config.yaml
arch: "conformer"
model: "self-supervised audio encoder (BEST-RQ)"
dataset: "short pieces for a synthesised band: melody, chords, bass and drums"
train_examples: 26041
n_mels: 80
hop_length: 160
input: "log_mel"
win_length: 400
codebook_size: 1024
mask_prob: 0.05
norm: "layernorm"
hidden_act: "gelu_tanh"
mlp_ratio: 3
head_dim: 32
fused_qkv: true
qk_norm: false
layer_scale_init: 1.0
inner_norm: false
drop_path: 0.05
subsampling: 4
layers: 12
width: 160
positions: "conv"
kernel_size: 15
init: "torch_default"
residual_init: "scaled_by_depth"
optimizer: "adam_atan2"
learning_rate: 0.0016
beta1: 0.9
beta2: 0.98
max_steps: 4700
batch_size: 64
epochs: 11.6
lr_schedule: "cosine"
final_lr_fraction: 0.1
warmup_steps: 140
weight_decay: 0.2
Rows from block 2, named by matrix and row number. Rows with one number belong to one neuron. Each number is 128 + 32 x the weight over its row's rms, rounded and kept within 0 to 255. All counts start at 0. Numbers have three digits each.
# fc1: second MLP up (model.blocks.2.mlp.fc1.weight, 480x160), inputs 108-159
# fc2: second MLP down (model.blocks.2.mlp.fc2.weight, 160x480, transposed), outputs 108-159
fc1.71:094103166128084122146088146155138126073157121111142073081175157151190099107172162147132159134161128151089116145183179187154151216092175064148078106111071051
fc2.71:189108087163141150145139099085126100133133159114073131094138121179153105205111143165153180099165085163110118138144154159163072093115086175200075102113118084
fc1.72:137048158122066130174108133149142169122101107132135073091161085147135089162148154141163134119161135172105129130161140147108127195124194103163086130102171092
fc2.72:184119132147096111130134109197099092123095167114149090113152121124120127118186089129124168111176182189159177143132192082137097157029148148154141122119109131
fc1.73:138059164142079123169092091152145162128120121136147073071197124122169079123112176139152123117166128196098139132143214210144133133104195102185092121106088095
fc2.73:198114151145161144151098060121134094127140082118124071084103091096149140225115125138132174077109153159131164152147192160148147086074206203149096122154102099
fc1.74:108118168109087133142129132158132124140087160160123057036207163194174093134156180104135123144155153175144135126136174188091158155110172063198072117127104107
fc2.74:129131176133140175129165142145091183169114087204096101049109148167173167106149081148147135197079134155106182142153135151098124083112129152127115127153164151
fc1.75:109083150133067135179110095192111211141122106176146069071207096159155098153107168171178147149182141194079099114141188167084085166096198081176104087111121111
fc2.75:132144127131140125163159129142140124090122155117137141123117053175112086190155129116099148162167100133078209166152148135134161126139165044157117111125135120
fc1.76:125096185104100116155146130169131139156090118148177084076188082143159063152144144140160118137187121175107096116120166193128138163138194100167085097112074102
fc2.76:160130111100159178146157126134123186112141154134180123132141097162133178184145089089153174107092107139125111148084149157158136116106171158159158126176095111
fc1.77:136074180125103108168121114139120169131115124157160103070201108132168093166172150133162156161201153208091109092139196208125115136110193097209090091098127116
fc2.77:177147082169177138158165120184117142111149184158131112080134096081135103142156117109070148071086160139057136146094182147134090080122150133172178131101102132
fc1.78:128071185139081149160106147143144155143126101173139105093184088146171072152166138123172136160189088186093122128143167177097141192118202088176095132086132082
fc2.78:150172118127152117113178038177129130103085175134087149124115158122120118130210114113119148068172137133133132170094149114129058146090183130184182137131141148
fc1.79:130055187137093120185120148163112144126107103172140089071166064153153118154137118178192162149171118196061135111133139152098128174083191114161105108104101069
fc2.79:196148159162082107187125104157129137121162100102089102069073120137151122129106135176107130092164132125098173158179169111181141201064160128111124104087126095
fc1.80:131075133128086118163101148167130157132113085135159094065172118169166065177141129160183148133205155208115100132161173166121124198111190091183073107077078078
fc2.80:131118114163167127171170116189114172129134168154084128057165132099133076118146150173115111148152121121090174188120145169151097074085157067141143115136113137
fc1.81:149067169160122144161113115167152165115134132148174076068168059119132057152137159134152117152148140172079079138101169153104083165153172121165085103084100087
fc2.81:195172136157132136133135130133106155102160174100214082057100134117128143133169120078114181087060175150184116136114172162153141138087155174149149153155123133
fc1.82:146113193160118139158110114184160179136089134140146111114189135120154096115152146127162143129138118167141051128104157181160101126091173085140133078131091093
fc2.82:131149091114129109054175132097119085140166152114166165114161104125125165123160151101115149121097209142098152118082178169135151163045163158139145144113125132
fc1.83:133082168136108125180117151177131155128121115159148090053169084137165076142189151160180128161197124170059113143130173175106101151127191101181088106103117097
fc2.83:116158181159089137160105136178113145148093074171107136136147118086147141144146096146168121093131071162118132143166096213123164173118184178096176136121091125
fc1.84:109054175125089143164128142157132150146105138131173105059168106178158093156132140135167127166171136165110120142121159154139109153110177082171078128122107092
fc2.84:136097097088163135102132124182116124121088108149170110147153146166151190160162063125052181125173124170098122154152107138131090140077096110152140040182087116
fc1.85:172064178168108132149133119175145126107088113132153068075181088172211093146127115120152106125162131191092158111139137177134130153109181112202102106108107115
fc2.85:115092144141070146173112067119139159180123071131073075137171128146123153106098084119130142115149097140142127119167150190083138079100194159167070131097188114
fc1.86:094080174149093138152087127153140169158137112111155107040165083114150096146150158141153125138163119152112096138113167174079151183133210106160099125088111071
fc2.86:194194137130153159139106153156094097093172205105200106119087118138121154139138102090118172057054178141152123144122145144155152126096145181138141089123063129
fc1.87:105054163125117134144096087175130157159118102139154091088192141158174079154148131127146135167178127150069095117166170169109084167114167064168117095114131100
fc2.87:111146139129171170079126124102167143194055088135097144124090127107152210172118071152111114092085145102112193125147193128135122138108056131058091160099108146
fc1.88:090066155157088143170139133142142153134126176134172059065200074150174105139142173126166112142179130194112097147130149179104148140081206105212076065126103115
fc2.88:130098178110155139145122120122142173137103149101232124112158144096127161194124115110173199157090139096139120131081126188159176121111154160142154146119139118
fc1.89:140106147112087152156120132146124110139196142124150051073166081141159092112191173122197134144163123154101123140138180202130133142108207111202100102096152114
fc2.89:155132162132102165198130138090125142154146096153124126120132133129164160134151124142101171098166160162145087115125182181079131132056174173093155111090116127
fc1.90:146101186100115129171109116152141184209118132129149128071194106158171104131160139159178156131177115200090113148150185214105097157128176110208087122103096092
fc2.90:139173121098159126092106138158122146104155157186147068118191152073200121108175111101124146097117179100071144119122137159112113110110161144142119106088097119
fc1.91:101083162101112113181129148139126136127153122158139086048185100130176091127161137143155144114171110162076126113170135211103119181143218080194090099128118111
fc2.91:191139099125134151111123133086115165125162112132135161101135130121158172194111095152153156110119107166123118133128170141148125089095121185176112093131100089
fc1.92:109074179131091128183123130173138148141139151147147082063188085109162084157140121127162116136205103161075123115153187192110129155118182104179092114096083108
fc2.92:146097124141181123141109167104111110120129114154100130133198119152125170203092074135190154096112072134083117165111140161166127110075173179155080088153145078
fc1.93:107078144139118145184097147177123142112149139170139107071138108168157110161126157140186174170170124155077118127175140144104149151093174089149098125114133097
fc2.93:119104173156061178126062095113167187153071121103089157117147083094121115148106153106139065129145079128106142139106148125157119148123178111127157096077121120
fc1.94:131072172137091132196088109167148189127137089162135072061175088161173101151163162146154125136171109169089099123133154184107115161104182083153085102082108097
fc2.94:192183123134146159101120111171119107116135147150096161110143165165143130098131124157086157073118130112084171152126150205176066111016148168145148102063116167
fc1.95:147068165128090112135048121139111191115160109120111097044200150165174099109109164128167101123168151178149036135153188145135131166127170115161086117115169113
fc2.95:128074118171144111135125110152187120157070107118099147133200117151122132163064142157099126131143109084090171165125151181176126118084154127186112105130147102
fc1.96:116117165142103123137123114165118162143140133162153039073192132145175096130186139151139123113172163136079140111133142188098135156071198108175077106121104076
fc2.96:156187113175092145106125138074123150106118137115147133087174121171137182187144060149126121119086079143136134120116107207134150128144122155160105113134150159
fc1.97:132067165121087125162127095158122147153126116159164076061192134153187099131166125160162135150196145184110123120133159194078122165100192092165079111085101094
fc2.97:159124170152157100151114158114158106147087142123117213156103192110122129178171054094126142136114057096044158188161140078134121099096065137129149119107138122
fc1.98:112064201151074135166082111178136182132119100153133094082195111164163098160152164139163130131174126181074133121148199189089129140114193085180077088068125083
fc2.98:136061152165133124147074097173145116124102197103085098105131191122185151154149077138161143087133133105098130175130145089145112154016157092188087138134144101
fc1.99:128101184157020090185105143133164147067116105142131089082140136108192091106128163118151132124118126134104130121152133205139134138153161027159129114159172093
fc2.99:174119086133163071127219108152099108173214123136126097090159151090125162130145136078019154097127134155138143149096154125117127060081149180159137114111093121
fc1.100:104112128116089152168064105134147124142130124136145053092195087150163108122152153144130151157172123172091109119149188184119125169108213087175083128112158077
fc2.100:215086126167106122171183079142171111102107118101123125099127138117153186177135132122121145086187152209100152147146156047112092138078150131170145117098056122
fc1.101:123068161121085129174106142136133131165126117143137083058189101172169093138135141161151118163186122161117087136169193188136127164142184099156071132075137078
fc2.101:164121081164115117193087112114122124104112157171034097130134168156098129176143099182135137101188110136135129133169148118125134121048128131160133067182164134
fc1.102:128110179123131156140120168181113150113117113145139060059139084140179075095134140142147160147171116141065145147121132162120122172082214067145094142105104093
fc2.102:169085107170060151108155157107115134104131117115097171177204067154147183177112108119108105109120104115190106112125114206110135152134124202141126093107118153
fc1.103:132145134154104205196052162142157172123084153134120142079141135179096104173135137104185132197160123102106122191112146117112149138120154120138126144138143116
fc2.103:136072053114156066098135146147147099134158130137128120108166059149129101120098104175103126156185143136097132160101114120180097108135086147185116097129122125
fc1.104:118054171098073123159068132141103138140101109174167111078203105156171117161103107145169155125166121156129154128142166177114132184122173111150061112079108111
fc2.104:064148137161115143130119074187136147091087120114109131156116176156149086087156163141172100170126138124117161127152147116140101134075172105137112140090155110
fc1.105:105062143129111121156096096166131130159128141155137081087165122154195108122176148158183157142191109166104142103163187183122133164097186061170066097096091111
fc2.105:160066146127156099132098127114156145160133130132094163098133118112111154214061086151134180109141088141040162189132167132157109113071152152153122104146099069
fc1.106:082075164120101134166106133156126152117108117154136087044190101144163106135187133167196141155192121165093115134136171170128122180115206076204078096089145068
fc2.106:221078141161123088145117139140162146121114139135122137071160068161128140185173121145099155094141108124128136163144102130142163129117156140148133061057121092
fc1.107:157083162150064166179064125153141169118107124122161119085167119159156045124128172129154118141179076122068077165133201136140131130090191092193092141115153065
fc2.107:113147153101138101117114155122097107093152151160105129109102097135156172123101064135141174134091121081135182102131106205120177133097181146109137146132144144
fc1.108:138088171119086118167107127152153169139120139129156115080175094148151094159150167147168124151205120161082130115143160184128121160125176058181083113144139089
fc2.108:161110171126125159153128151163087151114144211164119117110139096116129178111197086089144132137074131101094143195078131193147138138099182140183146079137144089
fc1.109:106087169116072108166131112114153160138136118145157094074201128182166100142177144125153151139179099179106140123154160192112133141105206079158063118123087113
fc2.109:167149104132143129093125111130137151147130151142173125078126152156145182179182119116103153123101134132078078200123133122148127092039135153140138096136094107
fc1.110:136051171152077102168087153169139167149111104138152109050170130174186111141126148184180130136165126151074105129151167195115140131076182107167098098125163127
fc2.110:143082088134104119079154099171104124152076159139122142110163119142164108126099110134120104152141141079115206143106175157132122102045141137135045136097139179
fc1.111:080107156126096132142132122184155118083112150095122086077166110179194040162168148127134110148165145161086131110137154163116113162131157082212083095144105123
fc2.111:134143148148109090147092121144156173156149126128128109057160120083144148105150122137146106170084165146121158159110128205150145114148211173133119085112141126
fc1.112:115069163136104138173116140160116154141116145142148076059166123149191086131176157152164148144174133174081136131132177179108126168098203082169096115083098085
fc2.112:141073130150151107156087115114129143175155111159120134115139136155115148196105072151101184118111097146036162178126140104141117099107163183167194127103122104
fc1.113:122153121129098152135110126127169132184092154146130126111165107149096122107128149159111101216158088127051141135112099124081157139087135115113093146112159095
fc2.113:193132098087188136196111163141127180123110140154150096162076129101126153138120125112139140140093071107095170106162114121185134086203110130081174162178139128
fc1.114:120084186165107145171110121175143140150101092145155087087184128158172068138155154149150125128161133167090129124138178204116138175098194085172082096100133117
fc2.114:130117148131119094130098135184139170141138123169115095129126170072154150128126091168134122120163136114069153123162141143118122105017131149124158127164166139
fc1.115:128085180121018153147112115154132174128122127159133080065216124154210095165166167129142132163169141175114138117118132200111171165128199101189097091101106102
fc2.115:117186173154168171064095152179156176164106105168120120136175168151198125155200108130099066177075122115117119160110116142106106110129143096151139078135151160
fc1.116:135083176167085102179115125180148151106139086092166117092146106114165096142125111151163143137154098184110099125132139146144123161122207093158119120128146078
fc2.116:167121112135130131103182136084130100101126128133092152111154067081113165116131143085134140130103082096143199150086128175138125113103165192126193107080111148
fc1.117:114083151104088155163080102132104137111160127137119118053164130164168098127125168151137151121200132199102119096167206151151122170079166088204067094135110058
fc2.117:142101120131160125151108101111105102097097151141071105125119122121170147166086078201148160149159132102083168120132118144140156119085119146145096135122128065
fc1.118:107069168136128093149152160166151132127117149138139115098188118148158053142171119145165119130165093180088147139195155174135122160100170091140097122074068140
fc2.118:175075129102130152153095071137108208175107107109141075106203122168151148177113094168140152102133113149118076129122154135141122113094183180167120104169109090
fc1.119:121111149106090115113156132135116140116147153173121064059167122163161080137170157119151116129174105158116080099097185190120137151066194131228108092118140097
fc2.119:172174127106116184127094142109104168136142129119155116113131056077157116222171087139153168157094106138116142112116124169110155136120132133137146137107107119
fc1.120:135062178138086123172119147167123148151101114155148083083185105165158097146163148136171158138168110187085127111152159178088142163117192090175081137091107094
fc2.120:128140083135136096176099119195121174122165102155086105085069125122130157135087080182131163122101129120109134127163114077151152139055146182166179095118119099
fc1.121:133047170114116138183120156157136163130122081161158086072194087156182080172139141136178140142183094178083131123164171161087115148124205098177071110099116090
fc2.121:120140081132128127174116089172115141134164121104135067085143123118126128139097124175154167110110152117114138186087141164167143089090193146158112122181133093
fc1.122:120094174132112149194092129161142160144149133127145081044177072126162108137151145163170157143175134146095113136129163173094113174140179087184105127099114090
fc2.122:199126124150121100135141098098150114117164148155126164133121110135138192137136119118110163029098160134118133126164169135159099158093163205156135070066125150
fc1.123:113141102147129166126120133124165171146112129177106125150113196155139155199150077181123084136140137088101157164167109117102150168036124123122143082145146129
fc2.123:139136130123161132107143154105089100153141124085133154121108090121100160110069160081144143127056119121171119147081122142156134107187091175102086167137090110